A small image classifier, trained from scratch.
Model: arch wide_resnet, norm groupnorm, depths [2, 3, 3].
Training: soap at rate 0.0028, 10300 steps, batches of 128, held-out accuracy 98%.
Data: trained on rendered solids tumbling over patterned floors, 13.5 epochs.
Rows from block 3 of a small image classifier, named by matrix and row number. Rows with one number belong to one channel. Each number is 500 + 40 x the weight over its row's rms, rounded and kept within 0 to 999. All counts start at 0. Numbers have three digits each.
After each channel's rows are labels from the 100 images, of 14976, where the channel reaches its highest value: "peak at" is the part of the image that holds the peak; "responds to" is what is common among them. Only what is clearly more common there than usual is listed. The data: rendered solids tumbling over patterned floors. In brackets: how many of the 100, against the usual share in percent.
# convs0: first 3x3 conv (model.blocks.3.convs.0.weight, 224x224x3x3, each kernel summed), inputs 0-223
# convs1: second 3x3 conv (model.blocks.3.convs.1.weight, 224x224x3x3, transposed, each kernel summed), outputs 0-223

convs0.120:465533406467504529471578549519521491468525533526566506537476523544507563448631450530509481444517499474481549416516425516496539488450500480551447587496478498554536442499456546476492489478426533464506468508437473485474562456480502467416470451479467517561453449443486577491540494472485519490467444501458536515546500406513539543469479574537466465529477500483582442481499524497521540587485460486451468517486477498458493510531389533477495539494461523498478413437537481519434515548495418534569454556442497478549493534544490501567459506545452575484524506484523566513502452472521473553504476525531540518435516516465466476536504527506528421538528525482500494503504482508514509570499
convs1.120:498529524547483544447502579507529455550561576495572514539538537510494476540450565484629490573556488549488545541505557516460474510518483474558534503478532527519458470503571507566490531586542549534469509529522540565525476484523531492560536552516509495518552562539445472511507501538480501506560509552488537509471500553484501481523498560502494522554447538524550516540517576654522573621524500492554532469523552570514592464511529469529514466530529510483568520481498499506491513472402519462473514485475516528546497473513471500493531494518516496429508445474474506508547500484475485462520539511385477495551465559478538527540535558555529581507529534530519482505495495569465537525522
peak at: middle right (31 vs 11.7)
responds to: light from behind the camera (64 vs 25.4); count: one (56 vs 25.8); egg (26 vs 9.5)

convs0.163:440475517531457492414493456491453469442449443495508516453464532467475411451597460503454523496457493505512572515507565585494497557453513539506452542555502512502601561529455450486461529573531523501502492522521511541502464449517494408459470507568498509542407525510488489407505481463468470508482551525526540487472452468503519488563508569542506469464501561452642484462496515509547491453655553502486526473516540501514518458509521520549488476550507536482494444482499439545538513498492523473507494528433512561519488508475468561509477482508529487510487469544501519491526558485531549439510443532489493500439440500486519535520471471495502544485490403502419460519546483521504539446425
convs1.163:526506480554467491426529515480429482466515526494477507519451479517450491518466518529608512584567506542595535472501539498576544481510516471572506494588527483554494508484549479485497495414534500529507472472543538465437524472510507461511511458519520451514584447528512495561465483494468550541475507443550574540516511520559491539494537475506565407494454489513510569433437509507436500485422491481560518505497531516478537531570530476422417465517511492544513462491498497449558490518473466459535567506495556437553512491527587476484386536515498448504407503547481469516544445471439555524436519545463476519520499556520584554523477531495470445466536504517485503519515457461520525532563
peak at: bottom left (36 vs 9.8)
responds to: light from behind the scene (63 vs 24.9)

convs0.0:449467431451488482466444480455514465462531479561459525503483529512509470547471530499585515581496506535506560523542474467473436499531493499527577488510443517530501448562484514580469459487561433519492497504472445542494493484468530558503521599517475508535436517455482503529538439514493498485473489518587497541444474453487492454498440579504513430474464565509425531527488484520482438567484492433459445530532468455575468494504474456412513527525535497417512490562496541585495531500501512531542500519548451466530521437502552506435609484483480478518567438564517548499517491526445414534489521571547487491558507500384490464484488485467490457527545506467504428544543469493550500503468
convs1.0:493645514507547524462513491514509443493507474493534524509440477458517474504465531522465531509487424515445565465456504503512541515493524415553450517493516430463469458498486502541555477506420502576482502582535463472508447510485508466461483545575513576489473461497524506524532436475540626544541487550494518422499515554466472555506506557480474493546555479480553509478506444425454456493513504503503513527473485530573480501539427525509561499487537514506527564463484424536557496517527518426410532456515484489472491521506454476440526441489524475460414478435515487548488421506503558524448420494463512483457550552588498495496498493473481454461587469453531485461512477544471517558552
peak at: top centre (33 vs 11.7)
responds to: count: one (60 vs 25.8); black object (49 vs 19.3); its colour: black (38 vs 8.8)

convs0.152:453513568425505503428517542480504508517498469503459572498539493372460511556519463545494479470472499461522520464449451457553491496495541527545416502473457549479462479516522511481501500421489474495502456549545490453480477527510536456505458500536523551498518548477455473487500438550543532487495463542554574559518504528511489492612536479504436504431505522444492438517527511492499463529458424499478536470469476444463522442511496479504463487497507533456478483508518498498483512470564494481554481659456577464473540459574558437508487538475488536506495430508418433540534507402517559553520454513480520382487458514425544506532497558458467499465462477488443514510548458460514523528499
convs1.152:529515570478449563517529500511466508490526519482499548454404482440466567522553510554503464478515541457544502448588491550454508519494486480526481487444455530550494540463544502516533524577520509493433461451552542504448458574447509454511523442552460493507497512542505545495518466538469582523567565519578503489550490547529526459468427525505474479446482477426532514537463475440532488538536476598468477461512407517487474472527439496405478519568500488424486485436461524527438463552531550430494507550472540531463432469461567537521540533437516506512409402463521474495496486557420509494484504511518505515547455500503499512505547481556510543495520530472504565513525533471561467541545
peak at: middle right (41 vs 11.7); centre (39 vs 14.1)
responds to: light from the left (60 vs 24.9); count: one (60 vs 25.8)

convs0.185:526479504456507535517548494457516606505494468447485518511482541619507476522461491522505505546544422440407473446447486459501524489552484508515559461514465404436476537508454478533480481523562509509499473467496542535515495522524463499531491515542508458550533523457520495506463476511538515504410452509410418561531522488457491492553576515494468479485485555558497462511471483466501468506487472558505479481497469500513458554533573470519478483602486508453526400485450457416478514443500347540459551518485441558549485523516574441506485487551490469472401375507510487518479536472508470471494439453474523520532448490555456518459485464510498540475492498478534515509494483503504500454532
convs1.185:545502473449483505533454499486548525542471474414485479475507436432469485494487536512532467528499467450582525470437505442461540478512501498491514534365438458513423489490528472511530465482502535527516496486510521457476437455480465546539407483510496478445473461505515456525464467538566432499561482545520582567508527541528514511450510558550469469558526520568498504546537496510518517473417494545437529474519474441466540553530431447441453528518531544516450529568462466469512488512500473481474495531514441522492528456469573468548536447475520479492613454527498523466459512472495517492476521541433475580564523509494523512516463456589436488413523455585518466481518494535537595538525
peak at: top centre (34 vs 11.7)
responds to: count: one (54 vs 25.8); light from behind the camera (52 vs 25.4)

convs0.188:458457478530580491556473457491519467389450468461422492525485454476556472546548505455486492495524486513458474478482496437522472558475504486497436531495411499510489554493470437518486480569438554480536491502518535452504467432491456549533494540538481549559582508502488540547559527543553470525507503479496519546523474450553470614576561512527441519438495483526508452606511527484533512522467486533471459518470498440547481547517502531569532491580476521454527550513527533493509524594541537443466486506450528499555547553519438426418450452483431483434439448475520466512474514568524465459475518529533498508498448514531509520441521394501439502499507510449520554489530481518518501471481
convs1.188:597488408425546537494489498445504527559454496435546535520532513502524441487501453465449450481517512495501437509505505507415428453498430487520514478500475429451394452487488466555523472426552496514531481519545478515473490479512538525493503511414426480497487474540539459563558442525491524457532492475479500494473523505515569451432480426453499475468521570522523467408493553476507487485464504521510539547494558515475545506541497523449525520481505488552521490451498491488398437551532494539565478499465509518493429514530479481430519551479601457484548507573492451497515516562520517508446453440482451475544541506496427500522527508542463516526507473506474543503480520407510561383559
peak at: centre (55 vs 14.1)
responds to: count: one (64 vs 25.8)

convs0.98:485466411459501491506558541539474540492471509480442511480538495470484520526488504544413502479473556554501461531549538493521478483502461518492501477473416497458509490577524531487517468543446491498558510445509478463599461393463515639546515459469536569449500534449500535434407455487473424531489551449487514521540444523503453541458489433470504508510472475511579429579486451520491535505501481466525504451537489478536538438471590491527474514475442473493515469484501486469464451514539512532494505480467547516471554471451507549499579560453497510481466468476482423465484483507506466536477477445498510498411500554421534498520493407487480498506517460502515406558438397502505469491489
convs1.98:471507488465505510519537528520565414522503482469514552486480515532531565518586432520563521530551592497520444481507501548558551494525554497528524573504554547529516465503562524547529583496550513528537520500506533533525495579493541464495490479537506507529495451534502507481497531501496474496537491522559476493468514542494522475435509584524468428520526564510484482403492482507526509479512517474479500569547501447521481493481405531514439550583522461557590481466517560499530463487626596502532540486527510456521476441589543491427444487464518558505468403537500516501518486457516494490541532528467479541563534529494422474579573489504488430546460533490440526465432526533495466494524
peak at: centre (37 vs 14.1)
responds to: count: one (56 vs 25.8)

convs0.153:524488505467515475477502522468489498478510478517441557482443422413495361529439497485462546475485502530483481544454550499522495514547563581533413553541507569441535684592524464494436498498477508515520544504589537467478517484472496449537473519473486490485479506440460506469540411507557505510455487501430470518479485495442531410571494544488515430519428516502510502535478486527509502507552471500468517499475522485470502539499600485482422496531515469498502407482446500495500520469505516539455522514422533541466499484514519519495500519499531559476470465541465460455455522487516472480490482507511452496488435529457572538453422479515457423519517473441520413476498481523491534489487
convs1.153:481519566434516471424490486504555527464536498501482497477465576456494533493413565584548510521547523484555484416489484517513454515471536498507519460516465503639371417554480447479571468447471473513518520518494441507497503461532533495501534480593460500517536477472541515508525522504483437571514542517475524534495523539481462486500527526487463561514460492491487562453453535531559555529428560473527511475498556542490527439482505489471511501559506488511526488482512457480502498544510511528499515501485494514520534466516557567500460507508537476485440429433557469566442478524572483535483485560465445519479518525514462505500607459539530444531550556501411503522485492460508355487533
peak at: middle left (41 vs 11.7)
responds to: light from the right (58 vs 24.8)

convs0.176:423524550493467490491487543453511485514457494510530459446511476508522505515483455461500455479434404474473570471435415478444503474427525501505510551534459442470451462497490452524467424458438536500505524470485491480505515489495558398511466490550496472501519501503538537549574555575492460502550567491543612540590545525581466491577550489532497485453505479509555504547555501534518455536475510423561497498454480518565528557419451461489521523541451503494494522497467406475516574525503550516478489500490483559503487511510563506484480458510470523516546487472512510532485395452455488492515512525504477507439567502517460495512527533514481613458539487597473446454441499461555470498525
convs1.176:524422500443528456492537517454465457461517603493453524471507496574526506503498532494467520542488502533496504477493450461493500480496465440474509540553551408492472420479539520530446546596536497574548428483487506536527545488506498540544554483441528449512481458489530501482489443407523500455508492519502588483535475505504581504438507531504541502485592442511459575451388442564422527565449458467487517440513481489421532514523579489444500474513471531560485452535510509496456509563510479508495492470512499483510523470436427537486557489473431495435490511530470449466445431557499506493464496496536521488531507555463486512431446493470497397521516489513527452477535451492415489505524
peak at: middle right (41 vs 11.7); centre (32 vs 14.1)
responds to: light from behind the camera (52 vs 25.4)

convs0.119:530509481604436439497511477476558498441555464561512560549469447421483553482503497492467455487457477373432380574476452493526469465460520472510463499526508452489440509506429467492494529558558484461556484500498483501506485559532498497492533496503450473486547532498515558552547560530485506504617487503574544568562556531555577576541515553499530474485485458506449516448470453470467498484419461510477478496506502473453518436488626531530499459443512506556466558524523500472509502477529530510526535507493524493432478497467491511477552489599512516517526503517510498529565459506535484477507488490539460510452558493501500451462489483524470509476483443494434454498511578516518413455490
convs1.119:449485471451502489460516469496444536517471408490519496518437493492518409505563487535496508558554511470495485465581549495480540432527506522463526508461434513465591495552448498460442471489494449455486463551549479520490478524471479466473463517406453480469480521581462498524433480502444471491486515472446496508496487519525447450533539475521465516471502430505500421536425496565565557496594514477513526497508500522548562483494410390489505520512464487446472440448484515441535461525507431392474518470486538460473511458499473508568414470444457526521438486538525572541489580465436509495557479428489532496500493528471395522510488555550479543478500488557495492446475505517525521511500
peak at: top right (40 vs 9.8); top centre (30 vs 11.7)
responds to: count: one (54 vs 25.8)

convs0.106:500478453581506516492500451481524432546530541572482491433505469483495589482475535523520580525486524459519429547447487490509416584459559495504506496532528487507509473468526574473525448562448508457473507453460497546490518586483533494470463528562419502492555487438480470553383440447453524484495451537518507479413494545468470451415447551484493548484494533514497599511476525525501433474444542458477473500512529547588505484485562552510519529532543460497589495522476542545529510503506519471484491482520486478511445455493519474486518473589491503522431563496511480496485514612487432472505487522494568523487467518468474524501457418486461598528494523479521527533515516461454520555538
convs1.106:457560541526499508508559526524571512501489434493488567506509515481492476524537527509513456555473481458438539505479464514446491445462471515494538515495443492458523548538479525516451405463458485473484456527453470537521504459517442454555472551447506490535464431539506488449510516493530487522448511521519497498459529468472394578536562461523455520576433473514545463479518478455419477488466452497593483455497484546420530547531502567525496506442511478544555525424526467478553550471502482484554546499499497489505515590482502502478402499456477579482452566494419573448512467513516549488537512525445501444523464498435483492455579482506470532516378502432565482458558451510463502469447
peak at: centre (38 vs 14.1)
responds to: count: one (53 vs 25.8)

convs0.59:477520577516472511554534505543558461541558508458468549457523459507560432545498477474414478436501488476510545583514506547488502466463470481476483479500425450440548426443496501500517466504496507533465466436489479460512550494495498528468482532520472510523483451503522536390428468495476470509487474453548549472526515459478523468541525499511560485526505519560465551503538534481475514485622536453497519572534481554565534575490642510541467416539541508514445491454456438490485562555513445463488562451432453493569548505485482480461519481455486477471561476488497509467437513492505462472505544509515500487468546494598485501511488427491488610475514482524486498513514476444505587454540
convs1.59:417537497504558465529534523475448479510533559548518504546514595466471510477528480459498539482498516500535507478527509530507526461507477490494488590426477457540477484544482524495517459470521450522518474478559481495504494470445486583545513495456516531481514492508443542514513525432503483488510477505501388460446519475508525532440548445520497501532558514418458447489429505430557456429412472505555471488467493410423474443420475492475534472461458475518581461555482494486489515427501485519534487511499527404452531550470519501532478457461519508503434437554480538487448514494521544502533512452522475488370572501473531483460497488562446393519422465530436527492468475448439440510485
peak at: centre (50 vs 14.1); middle right (31 vs 11.7)
responds to: light from behind the scene (67 vs 24.9); count: one (67 vs 25.8)

convs0.35:439505504599379449564508525550438541468505512523438505494509520498538470495497534508504588532510449551471530522484533505591557478549495502512508526541521459494533437506549529470557510489497507523492490503505530424461507503556521497528547547477511521514574556424462521553583482492491460490489516478533479487428512536477565578482513546504548506496604538523460532448469556528589502509479478443540541479503552606518491503505620482519478464427523462586482523529507520537478441437547494562512517495514476544467406480488502491482560516528531470515470457477558443500445488511518514503438457535448509474445506530510517506474519501486531471438435444503435408487506499477475469457531
convs1.35:403505483473448513576480486507453488468517440549414505515527507512465458484505530462490507542546471524507528493529585531535479519502529512522489493471462582430491535549491468487492446532502468525473555444492501469481497453461455429499481502493537451502468464468478496556427541499443427496432494562489496512559528446510454492536496452505493532456385465484532476464472510556522562532537456434578503475467493434497473473534405553526455478505529468541553504410519442593498464477500489471483498533524532483504578586568475525489386499435532524488505472474460465519475540438507534504502506495536538509536456448423503479518473559474491528463530469430568548550522455596534504529513
peak at: top centre (29 vs 11.7)
responds to: light from behind the camera (61 vs 25.4); count: one (52 vs 25.8)

convs0.124:511499502521497454439376478503460473533506555520455519510411476515445505482435524508482512463474497491530461507501489454502407454472509504505530580510508570480490515535500496447523471467483527499513528449469528496463510422386509508527577517555514501453542487510495526532624492560557534518545541502503460524495506487523469560454536608601481498396580500468543542504475548463474468494417513491444432486564477497526468592496470489543515575486531497528523530520497503537550483525508445431487575512544482439456461499497529563513492515525526520529455522545528463512532511488505518451531542503483494480515471476526554530500490487526391432517423427562564493500485514463505474501540
convs1.124:514488450491468496621528450522561525496449439492540495509475505450514453477451498468514523469482497456479519522539473532459526515512514479563603506575461524493464510443444521614433469464544484441433461458519456538479498501494450511461451463517484482513432523509503412470417538451492412479464466502534484472512507472470510491449558416473447424454494448485516465526468448466529487508503585555528498524440477449455408544522562434493472528467444494486526493461481498448459526422549457525532429461466483462530459547500480533449473539531473499566534508533534476529469563448532539527498523476519476540506505483475492507473547518435531494506540458536499498480410573414502537541483
peak at: centre (39 vs 14.1)
responds to: count: one (85 vs 25.8); light from the left (56 vs 24.9)

convs0.197:531537464533485489564457511560499449480551520555510518550534434455538473497531499507596522570494474516564492493488608494554464489455514524471550570456514411515544472501463497456470468493473508518547533558464577537546515490524421674492503400504478547503507514494441526514610571558517462490467515515568545548490502523487580581500602521514503489510531450512516553537512476536492474498447505552504451574546468475485512495481607484550499489520480493551514498547492509543510446558482458506524465480463503468500474494488470515551572492487484498497495543476486498493567532595474465475464509507476504523453471489506484502526516495480475503558411503505507447525483509540479486538565
convs1.197:473546469536562450473459519566580521521499397491478471498486533421472456571487493440426530522495433445431481459454521505503422517491478522533445423547456516537492514528430462498502486499469465469475474485454488442439434510509503447469555562528551466513498525493496545504413565459477489487493426461443504494544541472494484508508501614520498522530521475462495520583520497497453533501537475541500497503471557537545475455473473457521523549504500466425447481492525459414530518477533498592494485514495501443510558456549477460495509461496428498486490494457471497522441539518550455490462490500381461424475444512468516451451548469487499512491441539502423553508458458496444518404503
peak at: top right (35 vs 9.8)
responds to: count: one (69 vs 25.8)

convs0.151:487541570468451544421507486563403478508435451507513529495566492454492498514516491480511533478502489511516547465450552548552509482493594610537458447560521562426570558515524448472499510473514526513488538463565649511553489505559544488499502502498514463513462495506520488454474447488511478476496544494465461447473452510494459453533533500463490523449506516477571454507546535514535505477583428455495546422494545519423487436499528548519492461472533489491486524527430458573508468450516486463463473515544536525505487465484504469506472498513558463485455487500453471527455538424483515492560417458440512418463467533526566556535498464529479460446487470455475561454515440509479586502479
convs1.151:478450553426551454538454540573471539550494568542571493473493478499392568478517463537459498519549577481622576476549532456485548515523513510477493468467554551615554511526512482541514552491532515451471478495524465464481517561525554430455533521525554446489578536490490543547489505532506510490529551519561512493531522531487487528534553449575534512560459476508511539495478532443539473495491577506564500526519510523559533460475449415459462551523517494444547491435461536475439507506499523437542459461471535451500507489531522521546464492522506483541470439503533529463508521535526496553507511559452472522513504493467516421447521518516515471423462520570497464509515508506412450532585
peak at: middle right (37 vs 11.7)
responds to: count: one (56 vs 25.8)

convs0.9:528495470461504500501434490458504439478490458502441501520553515452485443477499490443532402550495465498474492454499428429504523444449462494462497526459458476483412520494497438477481481383526507504541478449564487544507483461493442609536517465557515450488553496516498530511551465473519561509506553543488503549556500524536527554547475404482505516508528600454560446522519492558526504494436484537582423537500469477499495595536523471544518454554523558543540513512538437576500521485517446488477532531500507465538469466481526529524510525497453477495546578515501539439492524515545469463474558489512525511448540539462453452467437509512469431491479544596522493525529464484408417483503
convs1.9:543562538396504527517482550523522496501456550444506541468503467477508530475578453461540569448491493439405519521446579571529551535501497477526550521526486459425589597501492536509484560538442547439531491515456492483502504499492519396493581505447522524457488476536524452520482518449512495548555522480517496493489532571494480446482466560480502509522460472530517505563516514526498519505486470438461466434479469462482487480509350492442411474557459511454475444591496514466493488517519468541466503466473465529505539508556475494507487485529495571516466446557495512502499517548541546503486522506437532479539437489492460488576498454486530594452548514478469440505429485455479549531490
peak at: top centre (50 vs 11.7)
responds to: count: one (58 vs 25.8); black object (47 vs 19.3); its colour: black (31 vs 8.8)

convs0.194:487550434495476558555514467544469526432487495498518539478472540442354510444593501494489486482559550476509567457532457478569547467487505428473469438533473575503490550525511471497553474451534478535583463556511419496490510516558508469493486507567485501476430568516531497474522558545500538491479525518555503508518482518489503565537539501526484493432503456486523485544547574470462491505511512557512531514517475512463443530463482475552510595483497475440518523565561494556549559434511462509503453495541460454520480530512553527512449530492509530526531461532571472489525425603462488534555456482452533461473489518486440448550520557514499513532497445450448549472451591486433519531534
convs1.194:534513499509549515590580451480485468525506510524463474503477551572504539491492475495542445522477510481470498506529422485486501475497507551487489508477570485513428429459556480532423525527617512488447518519487551530495554536453487536488525525460565522509509512502433506571470448509438492565454509515486444548484527535462489519515495501444479488530538524498505544546446531500516514518514471578529511483493522529544585655494547515498541481507492569575532474487504487537494451517461433529480526434521581533516505420453493509480572589487497439529459466543528521524502452435412464553509496538522513410537479513530557545447427518414497456520512440483507549495503490433487539533515
peak at: middle right (41 vs 11.7); centre (41 vs 14.1)
responds to: count: one (79 vs 25.8)

convs0.172:536489454449456446485543458415505392494465437494501535519461492466475475459473447466537453473513500504516562463585524462520560403505532484556526534526470474574430494443476465459504477498454550581572472429448564457588492465456435606513479515494462519478507530492498496531533522496463539534524550467499498528512456530452552616543515562487493443525514470533546559537499479537520476489506478476530417485503475482499473466544579493447492475519517490505519519495472474537521477570504447482536492516469540488567510522513463422550511488547505568503534502513482511502554526544446492546556518437494506446476434502446508486470451435565484537514491410530514451488504522533488597510480
convs1.172:537538527532498463473505544525479494535479491482535516525570490544528464499520495464504524537473430454536446563479521489438416540498452484510486468473526500570500441496467498485474502470456562461433534488513516477493478537539455462525455477483476474490603508474466522512475565444443541451500482482470573505532537490545499510437511576514477544557454504539442489433457474453508449516463453600475464494508513525534586550456428518537530484516370513485443528480523478431479491459503465498550529534564514452506495428562514556514466446503463516475454467484484477498475483427470479442511513495488479447507488501537465537425471564458500435536481499417531602487473393479459421486575
peak at: middle left (37 vs 11.7)
responds to: light from the right (52 vs 24.8)

convs0.37:534465424549455522558490526551517448476492536537486480525505491509509524533520463520500546522465484497418453514457560561407502521469503512546604426520556525503453444535479488445497393479495516511418495477462489499462517510438453481464524519460487480529544477485464498549546513460468478489459484500502498527556486496489526457479489591531578613490527474474481496382483432477468442466486496481513503500572485525599562522524523427491549462479631529540540512488532493445462474469539481485458502502496484532505441439483488558418495505568524515490497509475490458512522466552486498542425516480470528511492556480431521476506513494512430528499529507519486454587510505431571543460565
convs1.37:480484432344538524458497506530485525490533500526499498494500466577464443551465561519450500433491450536485496438563446478486488486489428513490527486417416528419470467542505500498512419461431529495478514561464518551491509413494455570466450441512531485497439475530528482408471512405535491515506477482558521488515532520453518483530592419499453402494489505430508507495536461458504518538448458526502514450405518425493483496462523437544478522461421477544515522440458404509473501457476467553450454466500526513493461494519478466461471462489481469448478529469478479487478515501468414468517476508458500455455448473474492487533488488486551455468524521462457483486457466509495468466542
peak at: top centre (39 vs 11.7)
responds to: count: one (69 vs 25.8); black object (64 vs 19.3); its colour: black (50 vs 8.8)

convs0.3:513486482467510525462553508478478479451495459574526451511525546461534453510518479508483516487499492464496552537484473475519463500411518443506508445495473556401475492510566499393551482543495447524466484524420510534530531481532537560493521438540530514481523452589567429461447435463542474475477575568512502528455499527471487429464464541467502490536484462525429535482449476524444519428534553491502469517575513567504487464499422502480507466494523436480507429542434513513441538520483518471504532506560500475480502484444586518502500538629514460500487488510489445472520515550528418438453501533527456576557479531486475451508533490475503433464475513500509485510503452353532491461488
convs1.3:532478514490518527519494451496470488537538543509428510530506485466465537501479544433511505451502538560510539488443547495493453472525493545486495531455562453582547472518501556572491496492450517575530474466503568471542484544515579468550550541561495503507492487536516496543533436562500582538458436487560503422493525520458474584527531474524486512501523598527488504539576477392417471507503553468543459464550520508451542481475560573494539489500531492470457428519472511469549432478549582562531532539510512531531547533559468519553518509475465538499513498485519541558495516508518576524500500520422562440438508469506532517501564512486482565461407546500504509502506564459410568470521
peak at: top centre (31 vs 11.7)
responds to: count: one (66 vs 25.8)

convs0.114:513532481533447486585468525588466479420483489505515532441475527505442525495462507422579530558443484491488506465513457471550453449465490432556466503559366513469476401503526493483472423447522498524516481577491482398544510467502499477491482443554520523467542430459479481530497451468498464467453497551561545485553530521501486518534532498521544570525539522455531498513579457579496468462409525410486490496469474461491423524530525425538536512512470500511498518536526523537468509545498468532443499457488529504537521494502502549631467534512494488530466456526532447533562457504471506524488510550462541451508519525516518446494511476478492483498584504482474526485548545457429487511414
convs1.114:503495531544483522488488431533485593544469475500547419546524508564478490516496474513518483510488482494517497498501464530460535464502581454516532509567515507527509600536483534519498542574445510515427564452482465512464518502558517452562566491493487525520500635519471457487491511467450585547480467457470512515502538469486510496527593456535531489512497433547515588541400513553537534519491534530506497514470557621565559497457459526465499513521494508575485542468531489406511552457496447519508492514504463491543457532510447544440430529503594512527483487493531521477549483437404519547501504473526487475473484598510503481472576531475481478559466440523520485477425490472520518471487
peak at: bottom centre (28 vs 11.7)
responds to: light from behind the scene (83 vs 24.9); count: one (66 vs 25.8)

convs0.134:456493531472473526554480469534446466514484484509492460506522565517430496502532505499517530542516464424564449476485510527528423566459539530492511509506491508526493548549531496447558487416563471519546462442467517497530489452488474515476544449513512491494430431479497449454446441481510503498454515506499471561454495523506479478455440527522457427514479639540535524500467505506438562492412512516506520549568533535540477500512513480519560486489509427478534420436448470506512487408483423468421475513438466549481449468573505439475453545453505470448454455504504430503505480459442431492489489551500466487532470481479552430515524523453555389543553512530527579466513493509543465442474
convs1.134:477466509475532507519536501494459483519465437515457468470473450516464462443434481489476534477451500531413498449545473435536650497516509477512490488518501509459486535447531496503470515497594491519493529525566518458499467454504542441536548446511541481491525481463521417510495434542516537516441465475451503446546546491534461480465472523461559466495438470494546472516488514455507446457485519483530587491503563501463604514474551476526503575496435563491478472504514461480468532520453411524545452492521517444513563560459563525537483530534553487540430542513450517488536469566576515544470543453494565494463463491477551516452455442552484588502490444478473413534509464452504406529478
peak at: middle right (30 vs 11.7)
responds to: light from behind the scene (67 vs 24.9)

convs0.127:496471495432504504545509565449506461482508561463494534510445483452456557491507439457561503513484519532425535553519518460536473519464439536541422471427489501530452438526504499456460513411548458387540570531508519457437529421551439500480484438487518501497537525540549596428557495496532482500554497522471491497485514512452473467532523581524502498492510555510525471531501488528546492525422525480484533472489519527449558470512498504510512488499525472415455507392496468481515472535519459528500438492518491525522490546484440481411485494481504473507500448457472482499440416485551612518465516580456485492495421464527570497445497508488513456495576416501503500518547468568540488584482
convs1.127:467499468421451450488508453484508464471425468458508498515521457464529510451468522554530545494541535473543494453531528514516464530464551458463534445543478503500521630494509519483528530533497457509479471515495496466485481483491496495447435473585465562555485452388499506432487477517501406489479448507519558496509571491574524433525502582488541519476546560511432462469524506571539537444449536438439472488489522477518493484517511493450487557500449501518416499456522452450455503494524519531581454496470439432544499506497488537538500496536595501461517494511549457568488500537528462509509507472553494498509510420506442560547594534481551534550543488522530422528511598456431472468484
peak at: centre (37 vs 14.1); middle right (31 vs 11.7)
responds to: count: one (78 vs 25.8); light from behind the camera (77 vs 25.4)